python train.py --arch="resnet_bottleneck" --model="sound classifier" --dataset="melodies that start on their tonic, played by one synthesised instrument" --train_examples=26041 --gain_aug_db=10 --n_mels=64 --hop_length=320 --input="log_mel" --spec_augment=true --win_length=400 --targets=["scale", "instrument", "pace"] --num_classes=[8, 20, 3] --norm="groupnorm" --hidden_act="silu" --weight_standardization=true --depths=[3, 6, 3] --kernel_size=3 --stem="deep" --avg_pool_shortcut=true --widths=[128, 256, 512] --mixing="mixup" --label_smoothing=0.1 --loss="cross_entropy" --head_dropout=0.1 --init="xavier_uniform" --residual_init="scaled_by_depth" --optimizer="muon" --muon_scale="original" --learning_rate=0.025 --momentum=0.95 --nesterov=true --orthogonalizer="newton_schulz_5" --adamw_lr_other_params=0.00094 --max_grad_norm=0.5 --sam_rho=0.05 --max_steps=13700 --batch_size=64 --epochs=33.7 --lr_schedule="cosine" --final_lr_fraction=0.01 --warmup_steps=410 --weight_decay=0.009 --adamw_weight_decay_other_params=0
Rows from block 5, named by matrix and row number. Each number is 500 + 25 x the weight over its row's rms, rounded and kept within 0 to 999. All counts start at 0. Numbers have three digits each. After the name is the row's rms in percent of the matrix's.
# convs1: 3x3 conv (model.blocks.5.convs.1.weight, 64x64x3x3, standardized in use), inputs 45-47, a 3x3 kernel for each
convs1.0 100:522569549467522487493493548493456517473483484496467463521512470530543530481471461
convs1.1 083:485499512504496500516500524482499508502505520469493513508501521502488523510507530
convs1.2 094:490486504498489491485501490507505499508512513480500484520521516486501510497494494
convs1.3 103:504512517490514499462509508503502522498513550486498514515528519509506526492479495
convs1.4 103:466466490499515517473503470488492468460479465478489476480505495542522533517488495
convs1.5 100:510488502517472477495471484547507492546502473507478470500489505504492516502496494
convs1.6 101:514527537532514508520512525485499496468486479482500500522522558503479529557516530
convs1.7 097:497522538486521559539528519474471498480474490489473485496483458532492519519511483
convs1.8 099:501484486503505546537516553504572495518535511505561516490529493494461482497456500
convs1.9 101:487539528486519507476496473505552536478534501471499493484495513521505527506452489
convs1.10 100:492496472519493503483459487540521523529497520509544524516524520494491487503513488
convs1.11 103:531532494476464470473440424518488477526505497558563540489515470481484456490469490
convs1.12 095:443516509457489511477500473502505483511484500492584526498491509495507481490503477
convs1.13 097:487510539502531513475468472482551541481534535486565524492544531480532535505536518
convs1.14 101:505483478508496498520486483503545475523537515484480511509473502502472482509529540
convs1.15 100:511448475518488483505464495484468516482480485504536540539511504484501515533495503
convs1.16 102:527459502524479535501463537503518479499525498516495475520498493485534490505513449
convs1.17 097:518506511515551534492504507454562512435529494470533501503522504497525501510494510
convs1.18 094:497480490509471479494466492502488510512487517500491515493502475501522489500524481
convs1.19 090:480502490474491515508485498456502497432501473481539485501538505489546519491517492
convs1.20 105:506555501513543527478469486486530514512507509491504503527526501495473485477596493
convs1.21 105:477533509531530531492483505508518505512495493492481475513486478534538476503448498
convs1.22 092:476514494503524505482555516530480511536460494529426488503514499479512507505530493
convs1.23 093:474465487502515464505525522507496478492523493499505505505547485491439450496521509
convs1.24 103:525541522504481481480536500527523493511476475550566521491478504516478475530479511
convs1.25 104:508492530525506547499484486539474492543480490541458479533506485499521490470477507
convs1.26 098:490490469523478483481440522502518525483517498501538486483489503509509507530456517
convs1.27 107:465492471504536509482482482512459510497494495522529508525472482492476474492509487
convs1.28 099:523467448498528519451460492480476500528534534502550531463489500496518499523520501
convs1.29 097:521437505485524471509470529510478480471542495494491507476543516530490521490554502
convs1.30 099:497512513511487522513430468499503496455496520504521491516473450490500488453499520
convs1.31 102:503507529485477507476504486455462509486504530506471503537516504501484493473483490
convs1.32 103:466541523517507544507569544478501500463470472463463470513525514498466479548534520
convs1.33 103:515481498563539489557542464524503451508493442513484442506507531515510550508541533
convs1.34 096:457465447527535487456532529517485499519497577507497540483461488493501464511532517
convs1.35 109:483535525529546518514539446503495483485482527474478512507527498494513514511493494
convs1.36 105:471450507562507469498528453494502488490467498509438459508533524482484469537550493
convs1.37 099:477450447481475458485490484495506531495504540478497541505507482492491461499507467
convs1.38 104:478508472490472490531535540530543536497522498492512490497507495480512508499490500
convs1.39 099:482584500488480486489514443538553498535528502507487527444505494498498520495473469
convs1.40 107:487479489516466505453484517538526554518504527509477467462441462490495520553502497
convs1.41 096:493526531504482528504514501496502477488498467511520489498489500518498508499480514
convs1.42 098:529519508515453502501446461522475515510454506533508511524560505499480522510470522
convs1.43 101:492493506570566514543497483494502528493532508473502488524506504505489495522494493
convs1.44 106:466486494473455474488464478521580505505544509502550512499476493524484491511489477
convs1.45 103:507541505457468481482526506456514522475479488514542529574552508539516516510489517
convs1.46 098:487556521525508498493419463468476484493497487510535488483502495520533502513486501
convs1.47 105:479508482487523472494538480517516480484520497474487511464426469528501502568580536
convs1.48 096:485502485492482521493522468508490498507531505508518541499489494524507509524462478
convs1.49 092:492424481532507533527593525477494476464481457503510531493476490519495502498526476
convs1.50 100:486509481519493468449480499482480458491471476480506492522499476509447469512469483
convs1.51 104:496469489528460505506512504515458469515498460515465448499479506521497513498511512
convs1.52 100:473535484476505495486541478489513487458486499486494480540493480491482493497493482
convs1.53 099:495515510486529500510445475472474479487490503500512501493512483501500505509505498
convs1.54 102:506460510493503527486481505527526490468458478498476456466489518485533487496474452
convs1.55 095:499502490484509486514530542524502500517498499490465493482509496467512492483504477
convs1.56 105:553462506547482493528472506480472531484466515477476531523508512526526522531478520
convs1.57 101:535575596464483507495484541487544512496522530481503506495503501518524486468500495
convs1.58 098:503451509500533532515543529496459488504510531501484501500533507483478493502575487
convs1.59 102:493490480472515485455542490482510498482525562484527540497466462484465476550551479
convs1.60 098:498494503504508472511553494487473482486505522479501473523505508515527512455453493
convs1.61 102:468505515567524535512416488484462498510520496464465467504507499510481480534551530
convs1.62 105:466455498484500499467437484484514494487521489507515520504510472506502478496512503
convs1.63 098:487495501522508468522437543499491517495490506535520507459505483476518499516496490